Weights of a small image classifier.
Model: norm layernorm, activation swiglu, patch size [4, 4], layers 6, width 192.
Training: adamw at rate 0.0025, 18700 steps, batches of 512, held-out accuracy 100%.
Data: trained on streak pictures of flow and ridge fields, 195000 training examples, 49.1 epochs.
Rows from block 2 of a small image classifier, named by matrix and row number. Rows with one number belong to one neuron. Each number is 128 + 32 x the weight over its row's rms, rounded and kept within 0 to 255. All counts start at 0. Numbers have three digits each. After the name is the row's rms in percent of the matrix's.
Before each neuron's rows are labels from the 100 images, of 14848, where the neuron reaches its largest size: "strongest on" is what is common among them. Only what is clearly more common there than usual is listed. The data: streak pictures of flow and ridge fields.
# gate: MLP gate (model.blocks.2.mlp.gate.weight, 384x192), inputs 96-191
# fc1: MLP up (model.blocks.2.mlp.fc1.weight, 384x192), inputs 96-191
# fc2: MLP down (model.blocks.2.mlp.fc2.weight, 192x384, transposed), outputs 96-191

strongest on: fine streaks; loop
gate.83 117:033149119124080068116149129142174134082139156145082137179192134183139096133129155079127157188103097158113086115157161154169104116132157147098103101150117138109117089113138097125129110083124095121107142132113132151144159122161186161167087102138125099106204124125158168059085085114137132187
fc1.83 108:203107083111107167133069176106073147096127140073123043092104124099170181116137109160130096118114132118128118143086104147118145094138084109095056143129153130144072139166136164143131107148196159127121140131161094098068163164133097102113143137154096163119036171133163122125098116130131143131
fc2.83 112:069184181076144128153168099154187104069129126202093163136140117163130136101112114053145197148143104168102092186116138155163111139150143082173141067133121111103131134065109093110169172114135118067129145138085104199160128153195135145124123107124089089099129131108111116107092061081088125173

strongest on: pair of whorls; waves
gate.151 135:135128096125129080061158136073146128164203145177099154124104121124132125111175130147146124123114077143113117079093127156155129107128120143165142132191085115156128119089083166097110131144124047140117096108149037133122046122148153117109156200132160093114119082095127163150087133108199173151
fc1.151 124:114123140157136178102162189184177118127113179103062113122162162135127103172115115128162164093137101137133167162164152158154131115128126102182127087121080162177096153097108141137129078116132123136143106139105082136081145135154127108124131115156149155097146193073112095155149079169123130164
fc2.151 122:141077164144145094151146130181090123130105103095120147143147042148136137117089090134122100132167150141122076118150106092151159132101100093124069167116154155059109078186108169195100131183174130138127167116161149087137121165117104116084172145154129118171114121068141115153129138115111082074

strongest on: pair of whorls
gate.142 109:136055183106215131072118100121171151148149151160145146092109123099150085137153128197150143074121164120142138075110092106164115130182050110102124119155103098133158122126150160116122142088152117154139185109126111113140086093111053136121125146101112093101148052180126113159131139134069157150
fc1.142 090:065128105100074068147094144126158096098137159178161160122111121142160119149068172132148099152070134134117111129135087096102118077119212122130127111130101143092140120173173106096153132153112163134111159122073143183161154136101126130142095111117152129115120134139176127152103112182080151140
fc2.142 096:183142100144105157156096200127071146119112064144193130113084134096148131164176181184082193090110151137159157110118124128162065130136078091057182156165114198190130112127140137147149178144113130148136107106182132058096125075114058152071139162126111152132119173142096080137099173140101110100

strongest on: spiral
gate.213 053:101128062137118151157146149112159087108134157142116093175128084116126114132097086136101121139103133140108129056161154105180221083157129145157144191159138122114149147156099132131171142175143091112154157169148050143116067185161159104129152152164133093144159133106107117156100154125122167135
fc1.213 057:117107099182135097069138132083167098102133167120132123147115131134096154123154122149093158145148105123038062069141110149106109153164110139154166152138109177155121103166094122099138193091127092117118132135105153145142115134021161094141176124153095115180108105089114124124114109127086126107
fc2.213 054:129169126182128072129091130136083090069075130166147148086128115147153147093126166213132094141123147076150168158134104183098077048137133082128116192109150146109147148137191135126136152122086125169104139130111100104194181110108153119143099173154155141144092178099160175117084100093135110115

strongest on: loop
gate.376 107:121117092117133191133097156108125107104034147124150125181125132129144127116064136173023099056142136101100073133145085119143082144132102119147091156133141107145159155086086146102096150202110195130113167117115084099096135098176156135140114165117131085132144186158149114160086169100137096124
fc1.376 120:126102151084127101142080078102139111123119134159100124135171148100095170118127149125121091117082108136146109139176094127088080125113119152116152161121129172169188061132142141046117105153122096134143137149108146089160172192068094097195071150110147115113131107088150171116155137117118152139
fc2.376 108:128149171103114164192099103127152066164101131165122107103148135087116097165090087130078161090126164123134082129173152101088091116099127148179130098101122132132133098114143108115164133201140127161159193142093157121094122154132101163136067108152098161144118123139137118100127145077090143158

strongest on: delta
gate.199 145:134123117110115156094077110129131100047131120126126140165148141132072124123089120118080139111064120110135097122176113122139095138141093116111119183109136170135155149110112124071080169164144147148147136125085165067143115152175163084140110163114159093121121161088145183148105119107121137123
fc1.199 153:126141137170141099180202171129122125203116132125149138069114096151175115157151154126168139148227148120128135144089147173116172114130153158153112069115112093086106113124154118208154123105117123129138131131155105206129123079075128155118192110129087156137098131168082059116150134157134123120
fc2.199 159:128103140089139115084137118116119169111143096112115160156098133138101151077077115123135091124041089134137135111165096086134103144132105097102178176146155181145142147152110162075082140151118120108115143089149134075171128192137164093149149169106145083130137112091124195169079121155121149107

strongest on: delta; saddle
gate.379 098:099095159095165134146110146147181159061119114142178195088109134137099096147118153171046102116072143093160089166148074113189069106116110131076157121175133134077152143146192137083103112141137174135155160064080134125175115054113133117132114116120126035158148112163134146144113121152107129119
fc1.379 098:141176139160100103173147112119042116157134078088080048162122099167135168095114130151118145122168130141124171127143158183113163192095128157106140205092181109114132161148058098170087154139112091128122093107160127128125105115188150104060169132130094139126126157135082112145092108088152123044
fc2.379 094:090154148061178106145176077129130160123098174133121178092134148149097135102081114077095082185149084097073051096125114092143146143094122149165113127137139102067114126122099157099112140167101200119129178115074139182159127121149199091090104118124147093126145090035173139140143110080145142114

strongest on: fine streaks; delta; source
gate.102 113:106129098161105140160112137116106149133053105167117092130144135110201093110113149188139029097097108126166125112112170083138160062111107154117105130179145104163105102159137164133146111133136144148098127107183058107110146104193110165110086147128155131090165121138183131120092156127134096168
fc1.102 098:126116063148187184166142199059176181123089150115142031163082096122124158170121132133111134113173107101151151144172099145135132101142047161078099120137112133188107087148099139131134140117099169134104110150116067108083069150136175053202143098157092103120108137200133099145139170162156145103
fc2.102 094:138128160103063175143102144126146149150124255172144075203122188143181118108173147196128131127099067093141097113154146117128149086146134179093125120151121093149149139183145139101106125096134091151085148116217104106108132116145106112129091097124099125115154078210154102056122170099111112149

strongest on: spiral
gate.232 087:146109150165112103188159186156080090151090133125152158173140123153147181160082181163142152087130122125107106153167092160131112076108142202183092167123160108113159136137130161125100140168134090138091093161116063151111126061216168041141078126129156126075127158109103106129111149151159124096
fc1.232 081:132133095096114123123122140144106217176091156188143108146152088104234142139106114114111108171092117102140166118130146138136098118087132164186082098131102152144045088141203178096122061136104143106138110129135142162137192137190146094131106126111153103106101116058107091145199187152157073131
fc2.232 079:151138087124112122158093075158172139129150097106104170160101114127131140099089068079145157173132143069167082155133152117100178086149173146065090112132148107122188068152189092113156106146202100144170080169174117105133126175107140130175120121147097170142130129124102188116181157124111102125

strongest on: delta
gate.285 077:161112183098101092110127123157131112153115134152112131133167120110128172150158145126183065074125138126170103155139119147081179100095196078137128120121154142120091101143217121090102081108114146150114115064138114127136182158176078153105048141129125134088153137061174121097147119123118131121
fc1.285 081:108136189141178127099129090196133132138112127162070198087128163124108128164174098141136110113140117135157074162084098120097124112127172126107128127129088167150087058101172151083157152075154132127116142080128138156141187138071099198172111182089139137144105109124123113108125136100160092157
fc2.285 072:146106096111115145137169173161165147068155107084141203150115132155140126163110124081098098177090115075125141063147139120158140106144113137162112101234157089112116068122153123093119081125074129161151090127153169094140109118101080126121171155142156096097154080131138146182121138148093135104

strongest on: high contrast; parallel
gate.97 060:110138083168080182116155135168119198197149093106193148110088156140143100184141083103099144155043105094169144098222063088174122098152084152120150150151141102111131121186176159154056080103098115141128086158131163094098061106180128129109204150098162110134106063140131181166086119151096148120
fc1.97 060:151137105138128151104107146102130154128107142200138123108177171143153130115118157131166083139101168116079122152082136128045077097144138055091136165128111176163151118083160129130181106160074122152137142116107083160119153151114166146182092160146148128125123150134156097100160157070194165129
fc2.97 055:126162100095121086080122145048121154138144122113140095142125142163092127120177175180143141090124082172124157152156134181147078130134071139117134186119145137107160116103100148139102107135082104120109103122133110189069099074098116125104176125114156103150149093046145150143121141149154107167

strongest on: saddle
gate.240 089:121092101116098085139134088103156152116132173162087057130147137129106167064136151120162112134131071134139162123131106144166131122120107128136132158132180150202063142133145204150121151150042054167114086130178087139153101155167175101150117124173185139072155098066153163076112102115117140152
fc1.240 091:086147172167106118133152131118115078144162132112118183146165113182122100188101090108113124150104125122100053127177142098130135145132138135177097130121175141056128068169102099097132125182127106104161116124090147130161173163136081101113140147143136114127131117117085172156102057091106112069
fc2.240 097:149155120121116174162139183113122129109154224101124147103125098109112161129175093171101137153087135108041084116101133196108214118060164108147128120101135084149103100136104200140123124147114121160132107158131123088125133121069185062151129098110122153173128156068143166128190111116173123125

strongest on: high contrast; pair of whorls
gate.372 072:136077162162102105064116045157076096083103106136086112129155102150158097144103144148137107114106125148141129119140105130134084093189134152127121105199141093121118070167075157144122141116122115100098174124144095078130166133040096179129136124191142127125130089150133128153088139114083104117
fc1.372 073:141126066151075104106196156112123194127120131134096134089085150131212134147045114144115114191125100131086129151139140110121143156127099142118079139163134075073161123168075134106157049138168130126118149091113075118096087115122127139125140123181108100126150118099114146202170195086133112108
fc2.372 072:105128108164155143095114100143101064129104137173030056140183075097125096090163119120124121106074143152157099125122100147125091168179120113169163133124118112198112138147141097156163114126107114119157166114111144117172183160112142116131129131106092153147096108096110172113178139161088164147

strongest on: waves; turbulent
gate.3 133:142090102125084087092200136055108120129127178154131124123186123117130146174112113136099096162153072125100117147135147154060113168185131111131073145139207123156125162115081113155114078167140121054097151103132083152149184094132188117113059152203107074164140123148169100120145127074151148117
fc1.3 137:157154129152088103124118150093108116114195166170104069114148080094090146144101078167094124187087102138150137118088127186103067116147160157108084105165163182130099119160107116141129080131142109095124153053106093138191172112125158107101102079158115099174123109105128131144087131168140138143
fc2.3 137:116156147182092176132092089112114116210119055098144128159129116142153105088162210080153150051116172145158147092222105141158169103098146157116210159129091161133139124191129114076119141171126131205156125150125170086105096172117133128121186116145119155120092138112112087127160130139112135089

strongest on: spiral
gate.192 091:048131128194135120145110121111096129147101117108147117168096172148173062109148157162161087089145134156107139187162123087090074137107176150094087186149139107133101058167117153137122149171113153152117155116167137103080113170088095144146159177120173116166102152154154129174160117110139122130
fc1.192 094:174151086093146143095168119092194156160118144106151186124147151095081150131096122069116146174165117095175141117099123179097103124156130171124089126151109128104199125133086089095094147070165142114079073074105148111145101056141175174108098070141117105110114115126134147085102126123162130153
fc2.192 096:108155084155138122172110099148109139119163255120146102106105213113081126143159110173086117184072087010127138126169079109155090140122150115090118151191114116163117135165154142124132097136146127128113077112134117175136081131091136113090131088165157142113109130082125136105147095097166161096

strongest on: fine streaks; delta; loop
gate.0 141:147108062133133179144197135167137104085142125130082145154131184131106148131142086180100038114137095133123127101121151071130146100084188159120124066152096119147097133109159104115155084111160137099103149177108104151109084095140165170188155110153140162160105080147137181104093165154165156174
fc1.0 146:153109158104158125189096103129131149080133111101122129181205130141122099129160099229085036118114121099125112105089223143124118125058102138137073142119131130112119090182140108111074159158155152095155102156136095147135142094138101150100178086133134133132122114126103133156127100117133086148
fc2.0 146:116130133107129148117121149111129160174105160131146143111047113084124138096119119052151207129113145125155148187108073167117113169168136118138137114101163136114112120132091175123118152103075115177138159090141118102122131152097132118122095112116150088130165134130125141156081128115121139109

strongest on: waves
gate.201 016:105129138138067092126171097124125165179134112078188125134140158098123137096158126115127100149100106134171114147141165070135127207109095157133138059132183105128063118191145151172097146131175127060116115106145127112151168168000095111127110131096112098142116132185122096122172085143132146125
fc1.201 020:141141114140176093146066149105132146123139166132076094083112096129128106120109123167163117134164151104156124188126134166111158133064128088167114103141032152100103155125075127070186084088126130187157123129095122163080126162186166112066135158137144123066107129082120118151191111129178084107
fc2.201 018:095067115154106164122121148134085147154138200116190103117119110120130141131126111074154093171093163111140171136121088173124161048118116135159121145121148121098132188161153106125115079097052142169115148128103130204120111141154143150107141115151131089097107044161172120094130141155154156112

strongest on: waves
gate.67 115:058133141159122130109180163174220102127100149124104112152087109186135144141115151096178147096130156140156144165154106141103143144126156076096138118113101113125074205168150128188182086094136170123120175081066158138139130163100122163209151160144120098114138141117101128140114073184106103118
fc1.67 121:115150176150080125142101167107142114093117160086090141140125172171082087133104147101157133120120149134142202159156149168116150158126117060099103129148155099165129121127123098091076088112113168126084145079120162086146171113083118134180120120161112098137123162123150083093139127156152128157
fc2.67 113:080138117103106155103114117136161130162178138168136155115101151106080121163137086084109160118066097154160089135142069117138149112159176150156175075138157142147107121090154181063170141122111092136192107091104114141138145102133176149162138122157163094149142096086101163118068101157132195116

strongest on: spiral
gate.138 103:133133128113103132058116136136164186111144138136177133152112080128196140078141164162178095134070151125136066214107109088163087129148143139112110093133141133094104127131161158113187168146158125043072122025142172154144127086083108112087137148121147063141134066134122081135137081106117096112
fc1.138 090:130163147163095077151124136176098135196101090139135139135137079110177132111120215158196118111157170136068067193081154114130112137119153128154116155070151132096112089117100138171183225115144123121123120070123171206088153107137126132114156136118161161139097184165118053118131092066137079107
fc2.138 097:128124105119139090159127120085083105122111093155123126075155164099102116088137135102108111166161106126133144117120163176124103139147046143116025170145125120134141137125080105125163079138137154084121120126103093122143117070132087145074105107145150161073091123095182129113161156063171129166

strongest on: high contrast; delta
gate.189 122:064119110139170134120119124114154122079133141148141145087143174131090097121089162182114083128147127120158127141151102137154131111156077090160084109129126090143110174057145181160200112131164135100117130134107117182108140097170090115168120182138131113086106169184149102137195124088169125103
fc1.189 121:156136127154060122061180164092094132191110159142136106122135078135250145118117128080179149121122111102156141115124179118098128130080138170134162181101095133121149172166129090115093109156118132136129085141147109109159125123085147138080105132149118119142147112051148117143137104113130078173
fc2.189 115:105113114172118085147145176134095121158126154185165158062137154137124078201132168184132148155131160126137145192147117108151116145104135106129152140137173134106147135059153148191146091124113141089134116074132105148094088120171111088151120164126129122151151198166179094114127197101144114110

strongest on: fine streaks; loop
gate.7 109:090133086120122105114102136099237163099160151109174104189077075143139092096120128109114110115122139141132134118139139125119183123148097120146174101146119078116102157056172129152155141165144126115157145147154068164108137131056190134051196117133084085153146100103095131117159142138096087124
fc1.7 123:183161191091123162163142128129023105149108090133119145108189164086143172155097126132140132167120131088145128182114125147168076140094155118142077129088128161119149064131118131090121079125075125099100060139109172119130148130179113135196080117086154145131135152158126121175175121105181132119
fc2.7 113:130081105153166090095111090072127170111173135063142111132187168132117088193146158125123123144193133092073151101128134067151096151149077144149096118207116180107066089131063146143100121108111150115196117118108109141076120114112085138131195093159164102133155157103077084189134113149149142114

strongest on: waves
gate.357 084:098121108158146120121174120114123152136126111106166124136108128149188116143163121164139123152141082147154091226168149118075129096124132121077072106137088139089109148137125150125162097194123110124099119108138045117068101126122194100091151100169167072105152084114137127148168154146140075130
fc1.357 081:121140223138147083129111114079121116113122137106164131181155129130139122149104137100145133099182083134150113133137147196083074127152089171119050149131140099134126150089152079151076126112074153114095146088129054073178185080167182080136100124087106119123117136148116127152140166174137156172
fc2.357 079:133055054114165112102131100096187099166117217115151129114117166082066120117098152085146208116172119085135171108102121109109101152112161149113183177112092162170142129160122157122143136099145116136166104134128105132143147146129051146123090098143098172133138166153117132114100128088159116133

strongest on: whorl
gate.383 071:159088173078100107123120142134130172147104104135111226184169116090091145124133127125116117117134129110125080122092098144111098138108120162154123102093179087134147098111111152111107152183172095111165160177140064092125178091130129142135086169142165110118095157137117188109058123091185115148
fc1.383 068:101075099123146087103143123125162118080082121153120151178121093163118081118152143089098108121187120123088064130110128169133095112138130150144125173094160117107135194179083139166182158145158136118118190137140085119087178094109178137110133144220130080114148143123136171109107175180133125090
fc2.383 064:131120144111122138105133139130115128160116130187112097086119143080130145190135074200148079117184089157079141151129103103108114107171117179151157083165123138147103116114133147147148131071162102180108151118138099153142143123087032147104182174181148112163114079136114095110085145085131170127

strongest on: fine streaks; saddle; spiral
gate.252 124:134124085134058074138208130101126089148121131108116138158132101114107151163127159176094094087128132138096155117102135141025184106100207103204145156141139097080164143127081101149141101167122136134100129125110126150083093164115161144103096130193121122133115186054167129117107128110150097124
fc1.252 122:109080081138156051098112076088182119131117115157166143162111087142101074189143131137126132083149134104154178118117142121080149093144160152146137208132177062091148129124131124140089182161173145163117099121185103132128123160174079097056123185166120089116156131080124131139119147139101052100
fc2.252 120:162128169128144146137056101135080113146119102182109112126107150109166123114146129132165124110072125150136186157118124147161133074114112125120142146098146103117147121134214148063140070084086129150080089154111139117134152129151113144180128123088142159058147079192147135109128123149146140121

strongest on: loop
gate.183 139:091130162105100080084135102116133136130151147189127158194125153133157182025133156098174124161134151184139122130137067102177136144108131124132114132169076153132105127083044159075159188136151085125072142110136159124145114153125151133144140161112180139104137111086142102141123109095182149120
fc1.183 160:138133135124113148079104104106129158111131112199153138154059140114122148040165138142176107120083121130139109131124100116163111169103082107135138127170145129167102173068105169100136127112119097120073131047184145117186112093121080143119143164084209095095167024141105119168133143108159132124
fc2.183 155:151147143148127137129137161159107108149090103057134105063150106173137086212117127164117168080142099105126126087114163126134132105141154108142149133109102154133128116174149098170124132118116184117185116161089105169031138170142122122111103115186060124160122219091111150135092094200104122145

strongest on: whorl
gate.126 086:126140153135119125142097106124100077129132101100174069122133085120130138123146122125099117093084128149105098116140128139105111125136189099182166106122112152072151171159100106166143107143096149094139130123086138108122147151082100180104113106136145115161155134121125126164124062159110151145
fc1.126 080:111160068150125116147121141116144167117103091100082133111095128112164094143145197148123110093153126105156202137128141107125119080147105156111143120147121104175147063129209142158115099151096186177152026125136108157097107076166148074181115126102130166065104126167116144134122174161126138100
fc2.126 081:165109141105136095107137110140144128098171206158124168084166105131126141081056132169157157194148154051114066163083128167107118135154124080163078079142096107123141116104092166144083142161148121154118093115094093158153159088070105143076157082106146102077136156101136106164122069081152129120

strongest on: waves
gate.108 105:111081157118141198125152131124170125163124161158148113148079125174096117118067122139175126144086164086142194130210080087134109142146098136135156150158184138140149146156139135067137151153101145122101138110098164178166104109083087113190137141122137088103133053119144102160166142102140150082
fc1.108 101:121162078124137096150147145179158154064186146056065167109124145149117138126180157117078138096205139150148058129088126148117157162114194149096119101075096117120122096106134136104155102102198110170190115095151124097125128135150126077100133089115107120107097142103078162119097102149083098112
fc2.108 101:144159154077173107052172107100128177135105163149111150121106114154165142095099112156132065157098056117129165098137111135161126151117131110122156124171065111161099156142096169063047156146134153156120168086111170126173162127139197086147120139112101083145110155098148149149075120124174155120

strongest on: loop
gate.77 044:142126136057109068120107143118083097207118119131145094153117116119139090147114147134132105119120165095116175091121167133094159172101154067168164100108131128151138154186142111132167081146122183123158131148092129139117158154039103161125135121147094150132126133129147058133179124163111133085
fc1.77 047:116133110066092053156105175132132128144108100134163154152109129150078121181129099123115140113168124109139134095162162124087116143158153164161145179101104139153205140190089097145143128162108136129132123160111119147138078154114102103153122158180124143179145109102131082163138161125128135126
fc2.77 043:121201147111072176069160093132159137133128165149122067148134096161148139094107066129149172166139111072117072123127147146127155150197168168094133124110059127154112067120148139082093214103087097189158032155122116153123151156097081139148128098077116122134144124123146115125205129095123120188

strongest on: saddle
gate.290 057:114156132156087130157138140116161174184107121070118148140143096122151099113125150080135148148158150086117135083157132156120126187125097141157136078117148109126138122185085169140081096158054158142146074108159140044084135142160232140106165074134140114101174125113109119145143103128116154104
fc1.290 054:118143084091032136125164111065130100085128174154127123098121146118142146083093192081166125123158085176113106091131132117161151155092173157187101110121155119150154141139113136086095200155147138112101119085137107117137107124110095124182091136140158092140116141155159106096050133107120148113
fc2.290 058:115140104116190145131183132150117119113061058134106145109142099124073141136148093181126176100146067115085142181153132179114158088107137127166126144064189183169126128147128120145114191128090128136116083167153088087141172154067118102219102142143151112090143178065136150118110114145159122116

strongest on: waves
gate.251 121:093136132080131107130084178096116124104073113142126050186092073135103110109095083141120146107136134130105172125109133171150092110148127093140154163070139095149143158152079136187117079169052155123141095184135101147089207117163157076119115143143103087155182139164134136165171140154116098120
fc1.251 115:157138100137112147102165126148135124139147120140150162106126163115181109116141154080140126151072105104200209118058181149121176166105105124119111120187122096148089201111121088165121164120126153125122161135161131095165105106091104211062132154105177152098139124069121146127068153116159114150
fc2.251 110:133158136121071098139066164110127116144145207163142128158126104126097114124189187217154084068093080162136183079101100183157100078082122135165200134167176115127159157077141153154122103116150169141078144086124114172095136119166125157074141149161123077088087122120173102077063121182176176146

strongest on: high contrast; pair of whorls; whorl
gate.193 067:127093178167126180108132167116133103151124165134108080165141071115121104166124093115158143115126167135140227092139135120133178086116099103135179104201146102159143112116129123142090053099115110176126087121177102098152065109222131118101138108143097080103177138204124070121150164133163139133
fc1.193 065:159141200161098179164106158176143092172160162096120178151113111146086160116087067129152140132092137105149134091124089171065145114120168099197083125142136096106153169135130121090110139061167107129122123111105121154135091161111164190136139162139121079102074209090112124122157080165182137147
fc2.193 058:151162134162118076186089133157147124106135075088123129122104141149102138100126116077095135149112133181153076137137104148181104104148149175136121098083125169093122124126130123072176144124145125145107137117114115061184145149110190115183153124166167158109103110099139162095113080133147179090

strongest on: high contrast; whorl
gate.9 084:111179104130105190126109146102140067137129149091148147136075146146100123093154118147144136107112119120157185100111135160143205178119119130159106092181176091105145148172095135135082173130174202145140109112120148076098124098125059182112169111089134124124145090100126131166063065147099121129
fc1.9 082:157147103158128116166087136118155135122126116145182092130123122117151131112109201135158109109141145131094171094126154175081085112184155094131087109128125068167130145117141110170136123073056105139137119103166054098122183095190217117163067095124153100069122176204127054086163186123160156119
fc2.9 084:110181131125108104179082133120107152087158111108167112109130092143142121110137204145130096141154166168161071123109135212142174095099088114176075096078127149092115164126091141168196181138139117091116156108129014147127096145118132107101154102170159099095104151110136098127105123186164121100

strongest on: spiral
gate.88 085:094130133177176119092138160154166107146115141097087145094099151113113112138198096123111090085120115116188224064108162144108133205134124108109129067196104093135097147130110111212131069146143178092158146137131099081061126136138144137122087123180152126108196131125126082138141111146169130101
fc1.88 092:144132121116085090145168073145084172181148095129151129119169053121152165111116175160141132207142132155113093173136140113157132073114116080084115174126128175068097104146175135101109137117113089121114113063113166231172142114106111140128170104102087150163093134081147085105156105116152108159
fc2.88 087:138112106133162174167088107119152135150091172130106120053135154071171103114073117168082128134079134082127138122123110119169173168127142133140099066143131095146113094123080184151043147152098161137164143123143123107034097148223148106128089152098129114037141171136171089189129151083124137139

strongest on: saddle
gate.174 066:133097149175146172134153179147193120133126162130075171145140100133169153130090155180197124105114162130092116085121119108171107121088144116130131076152117161126079139136097195128217141161217100127137167176117119139090111154120067131189143170145153138144115134103067201151085113103098120096
fc1.174 066:136118076074098143114121093137128148136145118128087107078158146150067127170129121140078141133129171141108136170118078073197134133158066096127145169130125145116143071122095101132141089068172144147158159141069140189107085163152131083124107133142032139170138101180133100131123133100143190153
fc2.174 060:110135129126211142184098161147155090044159108107146113133141126135140112085178146093093132145090172120166246145109123198129143117026134150123112166128138087117142117127181172111044146166121148126180110170132156089119127131147134106149097154049164151097140189138090088128090131150167123083

strongest on: fine streaks; whorl; pair of whorls
gate.298 081:114102153134084063123084109126085085111095088151100143219143120146109054121114188110149137084169172144078089143122186134156079126105168115183177157138124102149106127114117102099196126144125130100117168140143068083158161122143096146150148139186148113167143184190101098090082154140171140111
fc1.298 079:128139146123118137150092127117132118111165148118116020146154080139111126130027071141117131164072207134164147091141120083135146116103113078151103103125128159162119100100138133116154115134136152128163142142129181159135200143062132135124174130095032133124106118105099102144219101132117167095
fc2.298 079:103138105120142119137132112088166127143171130124065145058147140136063103128033095120176187172133187117186080132118149096184239127118109078127126149133131083104115153146116136115170144122136150135122109106102170143134090166148178105111110106119131148094129139091129117145094121086055147144

strongest on: spiral; saddle
gate.144 150:152150106099143087091113131194128172178132103100130137154080089114142144112127181126135138175117146135161152108095165175108077123084134089100086123114057183099073174098104164183125165152152120105138161178108126174062127126111148174116150131128164172146094181059114173154164159139158075136
fc1.144 152:100106114096156080059117081189167165169123133109112093211097071150133107108182171141143099173110139112193165137095153158119051138082147092092122099107094169101096138135113176198091144110115131089115111169117114183072141114064130199119124119116162117164167119097124172148145151150166057139
fc2.144 169:151164144121107175155129168075117124089088126189121143067138194140132150135102118119107082078133081120067101119176073095171154137177117137176149117175173080155120128137159160027140117138143176139144157080101149073188131098173100054129128134156108129116100105168162064099096100079062174117

strongest on: fine streaks; saddle
gate.269 141:116112070139173146117151130154197136114109111147134128198068127119157107080186162137130138061096111153142149076111132108114179072151102167177170154116094059156122187127205160161127140132147109104129158172173072180083068120107146123060140181121142116094115108087116170106111215231099101106
fc1.269 145:105099129203150116040106142096167151118117172105163131160085079140140108115181123116105118099162126135098118137140132171086120181117104113080183118147117146150087102095104119166109168137115134107121185106162070098099165136070139124074158154160079121157143128129153109107132148080118049121
fc2.269 145:114188142117114092163128173161126100102092131157115157129086144120080121128145143191118134094108083155138129145116172198164066115120189144110182142106129062121175186116137103108127078127103154125054132105151154116184158094143175135079094163117157106137113124112170171074081124113139114140

strongest on: high contrast; pair of whorls; waves
gate.348 080:102136113107105156134162144116124112113149176165110090220156107107125166095096099175139100128057138161109156077151108103199134102117120102115159151173103122175164078100076161040131117148142087089055154170102126150102076171139125147145132117138134109153138060149174105136184134135110162143
fc1.348 080:115076175090111172171106086159174109107132101152138179154112105128030117131139160158147122077121181127153131127159099071140116127111122166155209151099172148108169140113162179113160144096125131170147169113093153096176077111160145144158158110151196135168146099118125154081023115136120186105
fc2.348 086:125086151147111158138092110090154114118162132126153154146133204099049090158130170071088151069093173143138153137206114136110113094144092126164201189131163169170220143141117104083089106163130114126153139085099151135148042110134034130084102111159128151119115072147158096085096153123163114147

strongest on: high contrast; waves
gate.100 094:103128113211184091083140169168094164149101127105140064148089088133180104123189124137147119123134125136155184057139166160094116094152138168121108083126045151173087183140156165157142110181192125128106118176160069083105151136064146131023093147136138063120162129113100136109150113153172112139
fc1.100 087:090118162114194113135116102145136149142156115115135174150105163153141133110139075120047177136159129139093071142069114147143125177109102135096192119106113128116123138132095095058106149071138136110137185155121143135111159056126160147164140111064027154172130134168121123077079130155164100137
fc2.100 090:140084088144189124122078156100156119175116159153183104124123123113118130115028144114144143130126123123172193173152148182128129091136140128140119152107129092147126200133107130135065177189101122107092116150148107162163185077208141094096106143110094152136078178095124140114125123107141083177

strongest on: waves
gate.181 115:148099112096141144065171096157171126130122138168111135150072158123116164104104073148126155146134103114149107126099097101115109143202129110158114134088120101134138221070104150125187109088134071173125148157140124171157148097146171163111093141147164105087201082114097172120133146105133102126
fc1.181 122:119151120138068137104132099161130101067161148155084132119096142138082160099063104125104125156144151132132125112081114136128078129146187098113134118143160116112139155093108070071152029113114127112144188096095184128209204066157132140147087077132115136149136126143148169136124132135150101128
fc2.181 124:128096106163107130122076069122152142192111068147175103109079155129136093155213242098183158065113129130126195148139106130149176098144087161077176091161112128173126128126175122073152137107157141131119100133159115175090079134131119111154110129130110142046152121164128082072191162177161134104